config.toml
encoder_head_dim = 64
encoder_drop_path = 0.1
encoder_num_experts = 32
encoder_expert_mlp_ratio = 0.5
encoder_experts_per_token = 2
decoder_blocks_per_level = 3
learning_rate = 0.0013
max_steps = 9700
Rows from block 9 of the encoder of a small segmentation model, named by matrix and row number. Rows with one number within an expert belong to one neuron, the router's apart. Each number is 128 + 32 x the weight over its row's rms, rounded and kept within 0 to 255. All counts start at 0.
After each expert's rows are labels from the 100 images, of 14976, where the router gives the expert most weight on average: "lies over" is the class under the peak; "patch colour" is the nearest of a few named colours to the mean colour under the peak. Only what is clearly more common there than usual is listed. The data: rendered roads seen from a driver's seat, with toy cars, trees and houses. In brackets: how many of the 100.
# router: router (encoder.blocks.9.mlp.router.weight, 32x192), inputs 48-95
# up: expert up (encoder.blocks.9.mlp.up, 32x96x192), inputs 48-95
# down: expert down (encoder.blocks.9.mlp.down, 32x192x96, transposed), outputs 48-95

# expert 1
router.1 [ 83  58 131  75  72 102 184 122 101 140 137 109  98 113 123 181  80 156  55  80  96 163 122 102 117 183 114 121 136 114 141 121 141  78 125  93 118 114 129  81  63 140 111 161 121  94  87 141]
up.0 [ 85  99 122 102 151  72 128 139 113  86 138 163  96 135 155 127  41 138 123 111  83 108 184 127 124 143  90 111 125 108  91  95 179 141 130 187  67  91 120 175 103 138 157 126 133 128  93 159]
down.0 [ 87 123 120 158 136 208 144 198  89 103 149 116 170 105 195  81 142 146 147  76 148 168 144 128 189  79 148 153 137 134 106 145 149 101 118 123 138 119 128  94 145 176 122 128 161 104 146  75]
up.1 [ 92 103  97 168 147 146 150 149 151 165 120 100 118 160 149 109 125  94  83  75 103 140 119 132 161  78 127 109 111 126 100 127 141 156 167 119 174 158 103 111 214 160  71  99  88 104 139 119]
down.1 [ 73 101  97 123 123 126  76 119  99 143 107 114 107 130 112 103 166 142 120 141  94 154  90 124 161 150 121 105 112  85 178 125  74 159 169 139 127 140 167 106 112  78 139 157  99 125 156 104]
up.2 [ 94 125 118 100 128  93 127 144  91 128 194  80 175 168 113 132  62 154 102  81  71 133 170  92 156 114 123 112  77 107 103  81 167 172 106 122 121 145 140 130 134 130 130 178  96 174 117 113]
down.2 [129 145 189 154 148 164 130 152  82 121 141 128 191 112 148  75 104 148 139  78 149 111 122 110  93 123 115 152 173 159 202 110  91  67 138 142  99 163 114 139 159 153 130 119 127 120 125 111]
up.3 [131  86 156  72 137 145 134 132 117 115 126 104 160 156 117 136 152 143 135  81 202 110 129  67 109 194 144 107 150  77 170  98 115  81  86 186 173 161 132 132 165 156 215 150 139 143 151 107]
down.3 [113 176 175 123 130 121  70 106 106  65 146 118 131 154 140 164 148 106 112 146 129 124 123 138  80 163  74 137  82 164 114 159 108 116 187 104  88 138 153 105 150 128 134 150 150  44  99 143]
up.4 [102 106 116 142 125  91 178  89  81 121 173 109 106 117 120 120  80 152 113 167 103 167 147 167  68 182 164 140 124  95 133 127 144  87 114 113 149 116 143 107 124  82  88 130 178 114 116 159]
down.4 [164  94  90  95 147  93 112 138  94 102  74 169 172 104 122 105 108 117 171 115 141 128 117 134 138  81 216 158 144 171 140  60 148 106 155  87 114 132 153  93 146 134 117 170 189 105 167 136]
up.5 [112  99  72  69 101 179 153 150 131 121 117 155  32 133 144  83 168 151  93  81 108  88 157 171 108 121  95  81 108 118 120 138 159 107 155 167 169  99  80  91 140  99  85 139 159 106  61 109]
down.5 [112 152 145 148 101  80 117  75 105 171  80  92 151  98 174 102 123 147 146 112 113  58 126 105 131 120 161  76 102 170  87 105 126 162  80  89 118 171  83 124  93  91 159 116 144 167 147 113]
up.6 [119 115  73  89 117  82 131 127 129 109 138 114 159 118 125 118  90 146 166 113 140 135 143  56 158 129  83  33 125 105 132 183  88 182 105 149 106 141 161 188  81 183 130 188 161 172 136  87]
down.6 [ 86 141 150 160 173 133 115 125 179 118 102 115 125  91 125 133 122 111 208 150 142 124 130  96 156 140  40 165 186 168 140 180 167 104 157 125 151 117 137  61 152 148 139 117 156 174 118 123]
lies over: verge (60)
patch colour: pink (25)

# expert 24
router.24 [148 148 141 123 136  90  76 122 110 165 124 162 170 131 117 115  88 141  81 149 149 122  85 162  93 127 154 110 145 106 139 154 112 100 132 153 161 183 170  83 160 146 148 154 146  92  89 111]
up.0 [136 138 112 145 129 156  88 164 146 110 111 113 163  97 118  93 164 109 160 164 116 114  59 155 141 169 118 138  86 148 103 136  58 121 164 156  86  96 131 125 123 140  85  85 115  97 138 137]
down.0 [116 121 167 155 139 110 168 167 125 101  93 100  92 121 118 101 155 128 179 100 114  81  97 130 162  62 115  99 177  83 148  96 205  92  87  95 165 164 160 111 156 174  58 158 175 122 123 125]
up.1 [162  88 135 168 167 119  97 155 141 149  95 118  81 139  72 109 135 119 125 173 168  84 191 117 209 100 139 154 117 100 141 130  91 129 108  89 100 132 146 115 175 124  85 117 157 161 153  71]
down.1 [113 122 125  80 142 117 152 147  98 170 178 153  89 181  86 142 129 142 136 100 151  76 135 151  71 119 149 106 132 122 137 110 164 137 113 146  80 180 165 128 149 186 148 133 150  92 159 122]
up.2 [148 138 129 105 144 170 152 152 163  89 150 114 129 145 116 145 136 149  81 116  61 151 124 141 148 162  78 222 147  98 147 139 131 105  58 109 124 121 142 183  95  62 140 143 116 136 103 220]
down.2 [109 195 109 160 165 146 106 126 120 122  82  40 115 115 153 132 132 131  96 146 134 105 212  96 117 152 141 158 151 150  80 128  82  60 187 148 161 124  98 117 161 151 172 110  81 106 143  58]
up.3 [105 106 152 183 137 115 147 148 120 150 180 128 167 121 142  79 193  68 169 175 123 102 128 151 138 112 100  97  81 130 113 111 140 120 156 148 124 142  78  83 108  90 137 118 106 143 107  83]
down.3 [100 144 135 113 160 105 105 126 125 109 137  97 126  84 173 237 104 130 125 150 134 141 129 116 171 166 141 122 165 100 181 109 147  91 198 146 103 167 181 138 145 145 121 113 101  58  80 151]
up.4 [ 87 121  80  81  90  97  92 115 110  88 130 166 104 143  70 118 186  82 177 119 102 114 162 137 130  96 104 121 123 123 147 133 138 135 161 125 107  75  87 142  89  85 147  75 116  61 100 166]
down.4 [167 145 165 115 134  85 103 115 165 142 128  72  93  77 155 115 147 167 113 136 128 172 136 106 111  73  92 100 198  92  93  91 159  89 115 129 104 155 125 153 156 111 161 152 118 159 168 168]
up.5 [113 114  92 164 196 173 151 142 107 183 155 132 123 112 114 182 151 159 116  97  86 173 124 139 146 204 105 142 189 140 148 141 137 137  96 156 139 121  96 123 114 136 154 128 139  99 140  83]
down.5 [ 91  60 112 135 150 161  84 158 129 138 161  82  93 140 149 137 107 139 157 148 132  96 194 152 166  73 171 136 151 126 108 159 114 116 150 122 109 182 107 146 188 180 132 159 110  74 115  61]
up.6 [110 158 129  87 123 182 151  58 115 137  72 133 103  90 147 103 163 126  97 115  89 106 133 132  76 144  91 121 139 113 152  83  77  96 137 119  81 108 146 122 111 105  92  98 129  98 110 154]
down.6 [115  74 117 139 181  86 146 175 200 139 162 125 191 149 147 107 118 160 144 115 150 128 129 125 103  89 134 153  91  68  86 145 107  67 117  14 103 115 125 164 159 127 149 124 117 135 116 135]
lies over: sky (61)
patch colour: black (26)

# expert 23
router.23 [170 113 158  94 114 135  91  90  71 107 118 196 119 138 151 140 146 152 165  66 134 164 166  99 118 110 174 155 157 122 142 160 179 158  91 142 118 190  95 137 134 114 145 135 140 118 149 110]
up.0 [ 80  79   7  90 120  97  71 138 162 156 160 119 124 141 114 124 219 108  82 150 130 129 145  85 159 192 101 124 104 165 127  95  74 153 168  97 178  97  98 156 164 137 156 114  92 132 135 124]
down.0 [117 139 131 117 107  95  97 148 143 106 105 160  81 136  93 123 150 122 120 137 169 165  99 177 194  87 160 179 145  81 160 115  94 164 168 129 102 135 121 174 159 138 149 140  91  88 159 110]
up.1 [116  91 147  54 105 116  95 120  70  95  85 194  99 130 117 126  93 156 123  68 143 163 173  72 115 176 111 116  61  48 168 105 129 112 104 182  95 136 101 192 143  95 116  83 118 136 131 146]
down.1 [145 107 124 152  94 145 188  89  93 210  94  91 107 112 104  92 136 127 171 107 113 122 163 147 138 105 199  91 187  58 143 153  78 140 158 123 174 115 193 127 144 137  93 156 208 150  96 109]
up.2 [127 123  98 112  74 118 107 133 145 109  90 180  94 164 168 128 126 138 129  78 130 160 127 168 102 144 107 138 118  59 169 118 177 151 108 187 156 150 133 111 140  82 119  87 127  75 100 130]
down.2 [135 152  96 173 101 112  64 122 146 148  83  68  64  92  84 107 111 149 130 113  88 135 130 112 146 133 146 140 145 103 129 165 108 101 163 126 134 153 118 119  91 143 137  86 123 156 179 118]
up.3 [163 145 120 108 142 121 100  93 101 101 129 104 127  79 161  72 143 107  61 122 101 131 117 180 131 157 134 114 105 150 115 109 101 179 106 158 166 174 165 129 148 143 118  96 104 179  93  76]
down.3 [168 167 130 148 137 122 125 158 153 146  94 168 134 124 119 133 114  99  86 148 205 115 122 123 139 117 134 147 137 160 120 156  34 112 191 110 129 140  97 110 164  91 125 115 116 176 181  75]
up.4 [191 119  92 145 137 133  94 151 104 115 131 154 112  89 154 136 154 138 160  83 119 153 156 112 129 107 131 153 125 103 171 135 154 198 119 146 100 203  96  93 149 111 166 102 151  67 113 115]
down.4 [168 153 114 133 128 124 143 117 159 151 132 108  67 177 148 126 130 120 116 157  83  85 101 158 145  75 144  71 114 126  99 150  81 148 133 126 122 114 150 126 171 127 125 103 111 170 124  77]
up.5 [178 174 135 145  96 140 151 123 145 124  94 130 197  85 118  90 114 135 174  68 133 122  97 141 132 110 200 140 156 171 120 154 120  76 127 127 158 169 162 175 149 125 155  73 135 125 154 120]
down.5 [115 138  58  85 152  95 127 152 119  91 145 151 136 144 164 135  67 148 121  98 161 113 124  81 109 168 122  88 136  97 103 116 103  89 115 143 152  88  81  85 145 117 137 135  53  77  98 130]
up.6 [116 102  69  75 139 111  94  84 117  84 141 121 146 100 152 111 172 130 142  78  85 160 145 104  85 127 108  91 111 124 196 103 100 125  90 151 126 112 141 203 198 105 127 114  97  47 112 144]
down.6 [177 141 143 143 170 142 134 148 158 124  94 111 127 107 106  99 144  95 170  77 187 121 151 142 176  91 168 146 181 125  76 149 146 143 220 181 168  73  98 156 115 148 148 113 140 171 161 143]
lies over: car (39)
patch colour: grey (54)

# expert 22
router.22 [120  91 130 148 122 150 184 107 142 162 103  76 101 135 111 108 156  84 154 130  97 104  81 159 157  88 135  91 151 170  66 150 150 125 145 126 138 100 119 151 117 108 126 140 142 129 108 134]
up.0 [148 109 126 134 208 118 164 137 157  35 178 162 141  77 159 108 169 158 110 128 101 144  93 171 166 152 108 132 156 151 137 125 159 141 158 148 102  98 121 198 111 176 110 201 120  91 147 148]
down.0 [110  90 123  97 174 139 109 151 125 122 147 150  92 125 156 154 114 188 117 110 139 125 123 127  86 132 120 121 164 148 108  91 139  48 157 125 121 152 116 166 107 119 170 112  64 105  53 127]
up.1 [144 183 105 130 117 107  93 177  73  91  94 193 113 209 106 123 174  95 115 172  65 187  97 158 100 102 146 116 149 132 161 122  72 177 152 117 122 127 145 141 132 148 128 121  99 137  82 100]
down.1 [ 81 152 146 133 142 131 156 179 112 135  53  92 171 168 107 164  98 138 114 139  69 146  90 158  64 118 169 109 132  67 173 125  74 112 172  79 140 134 172 105 153 158 125 104 123 130 111 129]
up.2 [116  92 113 154 107 106  88 126 141 158  86 161 152 203 149 126  84 198  92 154 144 142 101  87  89 145 134 131  84 135 116  87 149  81  59 118 119 105  77  97 142  88 104 121  56 113 107 113]
down.2 [ 74 130 115 110  89  78 110 113 122 151 174 170 181 121 136  68 121 148 149 140 156 107 159 130 172 133 115 159 191 165 177  96 173 135 130 172 105  95 129 138  99  99  81 122 126 133 121 140]
up.3 [131  93 104 125  88  64 135 128 119 182  58 101 105 130 152 100  53 158 141  88 116  86 160 124 142 133 123 143  95 107  93  77 165 100 107 115 107 169 109 166 126 119 172 133 142 151  87 125]
down.3 [194 131 112 144 184 183 123 190 127 125 175 185 159 114 119 144 138 114 160  63 134 127 197  74 159 145 110 152 123 155 182 175 131 202 123 143 154 142 131 168 134 145  79  97 101 136 204 114]
up.4 [127 109  94 139 111 129 163  65 147 105 132  76 138  64  52 132 135 107 189 183 120 153 139 143 158 101 141  93 151 117  63 159 132 152 189 117 105 133  93  93 164 137 170 113 137 168 197  86]
down.4 [160 169 147 154 107 118 122 149  92 146 130 118  66 157 133 174 141 117 122 165 106 183 140 155 104 107 150 116  82 142 133 171 104 116 163 160 103 153 145 118 129 155 144 125 129 117 194 119]
up.5 [ 91 101  64  82 135 122 158 152 138 100 104 168 105 190 143 141 103 130 123 129 139 177 133 110 133 142  75 134  80  82 128 103 122 136 189 117 126 152  84  97 161 138 159 161  93  80  80  96]
down.5 [144 104 123  82  82 147 143 153 163 117 133 157 177  80  80 142 161 119 118 101 156 100 142 189 104 144 145 169  91 120 172 160 115  84 125 131 151  54  80 144  60 159  78 102 145 110 157 169]
up.6 [ 84  95 116 137 133 133  90 177  94 155 108  89 104 187 155 116  81 148  50 157 149 100 168  52 128 172  63 149 109  32 151 133 146 197  88 120 124 141 132  66  99  68 139 144 146 145 106 118]
down.6 [181 137 111 123 102 161 140 121 111 116  80  71 133  72 122 129 162 115 111  98 156 170 141 138 130  98 168 148  62 168 142 147 103 140 135 126 111 119 109  88 134 155 129  91  95 133 165  99]
lies over: truck (65)
patch colour: grey (69)

# expert 9
router.9 [ 89  80  57  65  76  89  73 151  83 112 118  84 111  95 143 107  76 151 104 101 118 141 144 112 109 158  54  77 115  93 152 102 108 104 140 120 130 106 131  91 142 160 160 110 127 119  75 153]
up.0 [105 121  92 119 104 149  88 116 161 152 112 111 174  97  92 114 146 118 160 123 157  99  90 152 101  90 103 159 195  73 116 109 151 182 173 104 156 118 139 118 121  43 209  97 157 158 159 202]
down.0 [134 169 109 138  92 153 159 137 172  82 107 118  77  93 192 147 138 157  88 181  92 113 119 117 112 108  91  85 104 101 151 111  80 158 128 165  76 170 137  74 170  96 117 115 123  37 133 130]
up.1 [101 108  54  95  71 126 109 124  87 138 127  72 152  96 129 153  63 154 139  85 128  93 144  97 141 147  99 107 150 105 112 144 140 124 170 124  94 150  98 103 128 138 167  95  79 134  78 107]
down.1 [110 145 105  83 175 107 142 151 126 150 164  85 150 141 114 100 109 198  78 133  79 154 100 124 111 171  47 149 161 141 144 134 162 123 106 100  98 118 114 161 126 142 185 140  96 108 123 104]
up.2 [172 119  98 133 129 104 101 115  94 102 159  99 130  61 185 112 102 144 129 126 165 147 190 102  95 181 101 168 143 142 135 101 158  77 137  80 167 143 118 137 146 159 138 131 150 147 126 130]
down.2 [110 144 148 145 140 203 145  84 151 182 109 109 130 152 190 110 141 160 100 128 115 135 220 115 124 112 115 130 145 134 147 123 193 189  65 157 120 184 151 151 170 154 175 138 139 150  99 103]
up.3 [ 95 142 100 199 155 114 193 122 137 116 112 102 146 155 162 134  66 149  76  84  12 109  89 132 115 163  94 126 145 143  99 134 128 144 119 134 126 212 146 187 143 124 104 109 145 182  83 137]
down.3 [152 141 145 114 185 151 110 210 133 133 138 173 105 150 166 137 153 162  90 128  74  86 118 147  93 122 126 173 136  60 109 201 178  68 149 155 103 117  97 180 205  99 114 174  87 142 165 173]
up.4 [100 126 179 152 129 157  89  82 171 114 113 158 115 115 115  88 100 106 146 128  75  92  85 170 122 101 159  82 131 143  24  68 103  80 105 132 146  99 122 117  92  77 148 158 148  87 174  73]
down.4 [113 168  86 135 131 119 138  91 124 107 100 188 167 150  92 128  92 129 104 186 146 145  99 185 164  99 165 137 138 106 119 181 109  83 114 126 110  88 150 118 153 141  93 100 136 127 130 136]
up.5 [128 163 202 118 107 132 146 104 116 136 133 111  77 193 137 106 126 105 108 108 147 140 146 152 147 160 159 126 124 127  76 143 144  76  86 145 156 126 141 138 101 121  38 130 164  58 125 158]
down.5 [144 191 190 116 135 150 106 123  90 112 138 193 171 171 127 118 152 198 124 124 164 154 105 166 148 139 251 128 126 149 101 139 104 103 166  99 127 129 105 153 155 152  76 146  95 146 161 128]
up.6 [ 96 127 182 128 112 121 107 148 161 120 101  73 109 123 115  98 181 136 167 129 155 108 108  34 109  79  82 109 127 122 110 110 108 166 213 123 158 132 161 112 152 150 131 117  86 131 140 116]
down.6 [134 103 139 113 103 107 143 139 153 102 161 136 176 112  70  64 134  99 109 162 133  82 101 149 131 182 169 141 113  85 154 129  88  98 138 155 127 129  94 150  61 167  99 117 152 170 142 125]
lies over: verge (100)
patch colour: grey (86)

# expert 17
router.17 [ 47 124 107 158  93 115 132 111 181 174  69 142 126 188  91  82 128 138 142 132 143 109  72 123 103 109 180  75 142 129 102  96 144 118  78 119 174 154 137 108 133  73 168  89  66 134  98  95]
up.0 [134 119 222 165 143 140 120  72 131 124 143 156 133 111  70 112 115 108 178  91 171  88 151 149  59 127 116 160 132 159 116 182 187 155 108 134 118 123  93 133 148 102 139 140 135 176 164 154]
down.0 [109  80 112 136 110 126 149 133 166 167 177 150 127  82 171 121 156 147 146  83 177 118 156  97 143 136 120 117 172  85 135 123 137 117 146  87 144 168  74 101 145 129 101 112  91 185 120 106]
up.1 [136  67 105 146  99  81 115  82 154 154 121 112  96 124 131  53 132 114 131 151 150  34 110  95  31 148 157 109 104 161  72 150 187 125  86 161 158 108 114 115 132  68 107  76  73 114 126 145]
down.1 [167 151 120 146 167 108 151 176  72 104 182 109 146 110 170  86 101 189 164 106 134 131 168 121 174 181  94 113 143 140 155  69 178 138 153  98 102 139 133 184 150 149 166 141 105 143 111 134]
up.2 [103 106 130 135 153 109 164 116 152  60 130 129  92 148 101 168 133 114 124 150 129 150  87 128 114  78 103 155 113  83 165 183 100  92 195 106 107 161 110  64 128 141 106 121 114  80 130 122]
down.2 [153 130 124 151 157 214  69 114  72 148 118 132 105  74 121 117 205  77 127  76 186 123 177 143 142  95 136 118 148 162 142 151  79 145 114 158 153 115 132 203  95 124 144 129 171 122 145 112]
up.3 [122 117  63 157  86 140  94 165 123  69 104 167 178 144 132 152  39 185 131 193 162 115 131 133 129 170 126 121  90 130 155 138  95 126 145  98  71 132  63 142 144 125 156 145  91 160 150  49]
down.3 [178 145 164 132 151 159 142 105  83 135 110 106 138  64 128  99 135 135 126 139 180 152 134 153 127 124 168 123 109  80 158 122 133 126  60 164 134 146 118  92 154 152 147  89 170  96 125 139]
up.4 [101  75  53  92 114 129 127  99  85 120  81 159 174 132 141  92 121 115 158  82  92 113 105  99  17 126 140 103 131 156  76 154 136  89 110 131 116 127 108 111 121 139 178  89 133 153 125 117]
down.4 [126 104 113 148 139  73  62  92  58 148 141 126 190 160 153 105 121 156 157 169 172 156 144 144 168 164 183 101 197 150 107 119  82 125 162  93 146 130  77 139 185 142  92 149 169  85 148 192]
up.5 [126  73 105 133 133  97  73 130 102 115 149 150 120  92  88  82 136 120 106  71 162  77 123  90  61 123 137 127  85 114 115 156 193 123 129  99 142  90 119 112 128 115 130 129 104 206 108 147]
down.5 [154 182 147 135 152 182 139 138 111 143 178 121 158  91 204  64 154 187 140 138 134 161 129 129 113 200 145 128 171 124 175  79 133 158 111  98 137 150  87 130 127  95 157 169 148  81  61 169]
up.6 [111 172 150 120 185 116 153 199 142 124 125 106 105 157 131 183  87 110  98 186  96 177 148 133 137 166 135  84  98 126 163  98  62  87 109  86 115 144 103 139 100 199  88 141 112 108 145 143]
down.6 [117 137 103  99  97 158  49 135 173 108 148 102 161 116 110 118 170 106  77  96 157  51 117  94 132 124 118 115  89 125 147 195  88 111 153 135 137  91 174 143 140  60 123 125  78 150 132 122]
lies over: road (98)
patch colour: grey (77)

# expert 25
router.25 [219 196 211 184 199 138  88 133 123 147 179  88 120 153 115 137 116 123 157 122 129 125 143 163 165 103 169 184  94 160 155 129 157 109 154 133 137 151 106 204  86 110  83  91  97 168 183 138]
up.0 [122  91  85 133 106 173 123 106 126 116 121 113 127  52 124 124 188  66 103 125  96 127 114 149 140  95 142 124 177 148 132 126 146 129 130 134 170 127 182 107 116 119 151  96 185 149 129 154]
down.0 [ 99 121 115  88 145 155  72 102 185 145 202 124 170  84 145 133 122  66  86 125 130 133 112 117 107 129  90 127 133 134 111 138 105 110 117  99  94 193 123  81 136 128 119 168 108 153 151 146]
up.1 [159 154 134 122 130  71 139  83 137 139 100 109 114 139 101  87 115 117  77  98 131 139 148 153  87  90  81 168 200 146 116 141 137 142 187 120 158 173 123  88 149 105 125 110  60 129 137 137]
down.1 [ 95 111  82 135 119 168 136 140 119 141 120 137 143  66 120  67 156  90 130  71 182  88 168 105 152 119 102 154 137  56  95 129  72  97 192 102 134  84 106 173 110 160 143 137 142 130 141 154]
up.2 [ 84 118 119 103  69 179 186 125 173 142 126  81 166 133 114 180 154  94 208 117 144 101 119 140 128 145 178  74 137 139 164  79 114 114 121  47 128  83 129 122 109 173  83 126 182 109 138 131]
down.2 [119 168 111  92 103 154 108  90 136 109 146 144 127 140 113 110 130 117 139 105 126  97  65 144 139 106 104 166  83 127 178 125 156 121  74 148 137 142 143 104  77 119 127  93 149 128 147 179]
up.3 [130 131 101 129 113 123 130 118 121  77 168 113 114  75 117 111 111 160  82 130 107 171  79 176 117 108  81 159 177 162 191 139 145 162 182 131 136 174 171  94 125  15 160 161 144 110 132 128]
down.3 [146 157 135 104 103 127 135 128 147 132 104 147 132 119  98  67 114 118 147 125 151  72 162  93 172 174 177 113 158 129 100 125  82 124 169 158 117  87 126 191 116 230 138 109  98 136 108 117]
up.4 [144 116 158 133 107 125  94 165 194 166 112  84 127 122 124 134 143 148 206 175  81 130 139 111 106 155 168 108  86 140  86 125 151 113  55 128 108 120 119 205 106 188 113 107 126 102 141 137]
down.4 [ 92 133 124 103 140  84 138 113 139 137 136 140 155 129  99  87 117 125  99 140 121 111  50 121  92  76 103 109 118 144 123 140 119 106 110 161 120 118 136  62 130  77 198 158 132 131  84  74]
up.5 [124 119 148 134 103 116 130 152 119  95 151 110 141 158 134 184  61 171 125 119 146 158  94 135 114 138  79 116  56 145 186 102 152 149 124  83 129 118  73 109 136  75 125 141 128 131 139  42]
down.5 [136 170 107  92 132 141 158 130 102 203 105 125 118 158  41 140 149 132 198  84  92 129 103 152 111 138 108 153 136 182 143 142 109 153 145 125 164 157 168 155 120 138 140 138 119 145 144 143]
up.6 [134 102 148 156 117 154 128 144 111  81 157 106 101 131 161 162  89 185 113 101 140 151 157 148 126 138  73 137  87 167 207 132 133 137 142 106  95 135  53 140 142 105 105 156 163 120 161  68]
down.6 [136 151 105  77 150 137 151 113  96 183  96 167 142 115  80 134 138 110 164  96 142 136 111 171 102 104 145 168 136 180 102 131  97 147 101 136 134 149 180 156 123 183 132 188  97 144 195 154]
lies over: sky (81)
patch colour: grey (55)

# expert 14
router.14 [169 113 127 133 140 112 138 114  70 169 123 123 159 114  95 147  71 141  89 105 171 133 137 129  82 149 100 177 116  84 143 162  51 108 187 141 136 153 126 110 134  98 140 151 126 118 175 156]
up.0 [177 116 139 140 162 187 142 120 206 103 111 152 173 133 106 131 133 123 150 125 118 103 195 156  83 144 142 147 172 130 146 126 172 159  94 116 188 112 199 150 138 100 178  85 141 133 120 149]
down.0 [ 76  86  87 141 136 151 162 130 103 153  97 129 178 154 103 153  83 132 138 121 121 186 130 100 114 167  85 127  92 122 191 104 135  70  83  82 137 132 107 128  81 108  88  98 158  95 111 145]
up.1 [ 89 121 162 115 102  97 193 139  83 128 178 129 125 182 146 100  34  92 112 157 126 153 178 175 123 213 100 133 177 146 102 153 169 142 120 157 134 122 139 130  96 121 126 167 151 172 154 133]
down.1 [116  95  87 114  82 133 161  82 121 103 155 112 132 102 107  86  72  95 146  55 124 178 122 129 107 181 131 172  97 102 182 101 114 105 136  77 152 108  84  79  82 116 115  82 138 131 181 137]
up.2 [108 132 145 163 100 114 208 116  79 154 152 118 164 177  92 110  91 120 109 142 184 132 164 155  82 120 121 161 169  83 156 157 132 133 230 120 186 140 114 148 127 101 124 157 121 153 165 137]
down.2 [129  85 128 140  99 146 203 109 111 102 122  96 145 125  91  86 125  91 146  71 153 141 127 127 192 190 149 150 103 135 127 160 161 147 146 111 138 105  82 104  71 188  74 147 120 124 159 151]
up.3 [160 116 173 160 173 129 171 129 121 159 125  45 145 120 156  98  72 131 143 175 113 116 104  45 147  79 126 126 130 114  41 141 124 131 122 127 139 165 117 104 135 107 140 102 106 134  93  78]
down.3 [ 97  87 160 100  79 106 135 164 105 143 166 121 139 178 121 129 150 115  94 121  85 118 100 102 154 140 164 133 178  93 100 207  48 132 114 161 109 125 139  89 143 104 128 147  88 159 132 125]
up.4 [136  94 156 130 143 187 133 128 107 113 106 187 159 114 101  73  93  69 128 172 134 153 137 117 129 168  98 107 155 181  86 139 140 110  73 131 195 105 133  93  96 154 102 125 129 110 181 129]
down.4 [111 184 154  99 149  81 126 194 138 122 174 118  96  96 165 175  96 164  69  89  67 133  69  90 145 131  86 139 164 132 126  87 174  90 119 105 123 143 116 152 151 123 149  96 134 139 149 125]
up.5 [144 128 185 150 168 155  63 154 147 171 142  83 154  83 168 146  73 196 181 127 137 143 126 120 135 106 147 151  57  71  73 155  85  89 111 154 130 123 112 143 105  78 169 145  87  64  50 178]
down.5 [122 141 137 184  92 163 101  94 125 161 104 144 160  73 190  88 159 170 122 154 186 105 165 155 145 112 121  67  81 194 140 114  58 121 114 208 182 126 180 118 187 163 111 129 133 134 154 168]
up.6 [190 189 128 116 135 104 125 149 147 175 157 129 171 143 116  67 170 120  98 152 141 145 119 137 123 118 152  32 159 134 121 103 100 166 109 109 127 130 114 136 101 121  80 131  96  91 122  90]
down.6 [163 146 139 116 164 120 109 108 166 141  98  71 164 164 144 129  77  73 117 122 123 109 126  89 148  41 104  35 159 167  55 114 117 101 160 108 154 154 115 166 139  88 148 100  92 152  90 103]
lies over: sky (87)
patch colour: pink (27)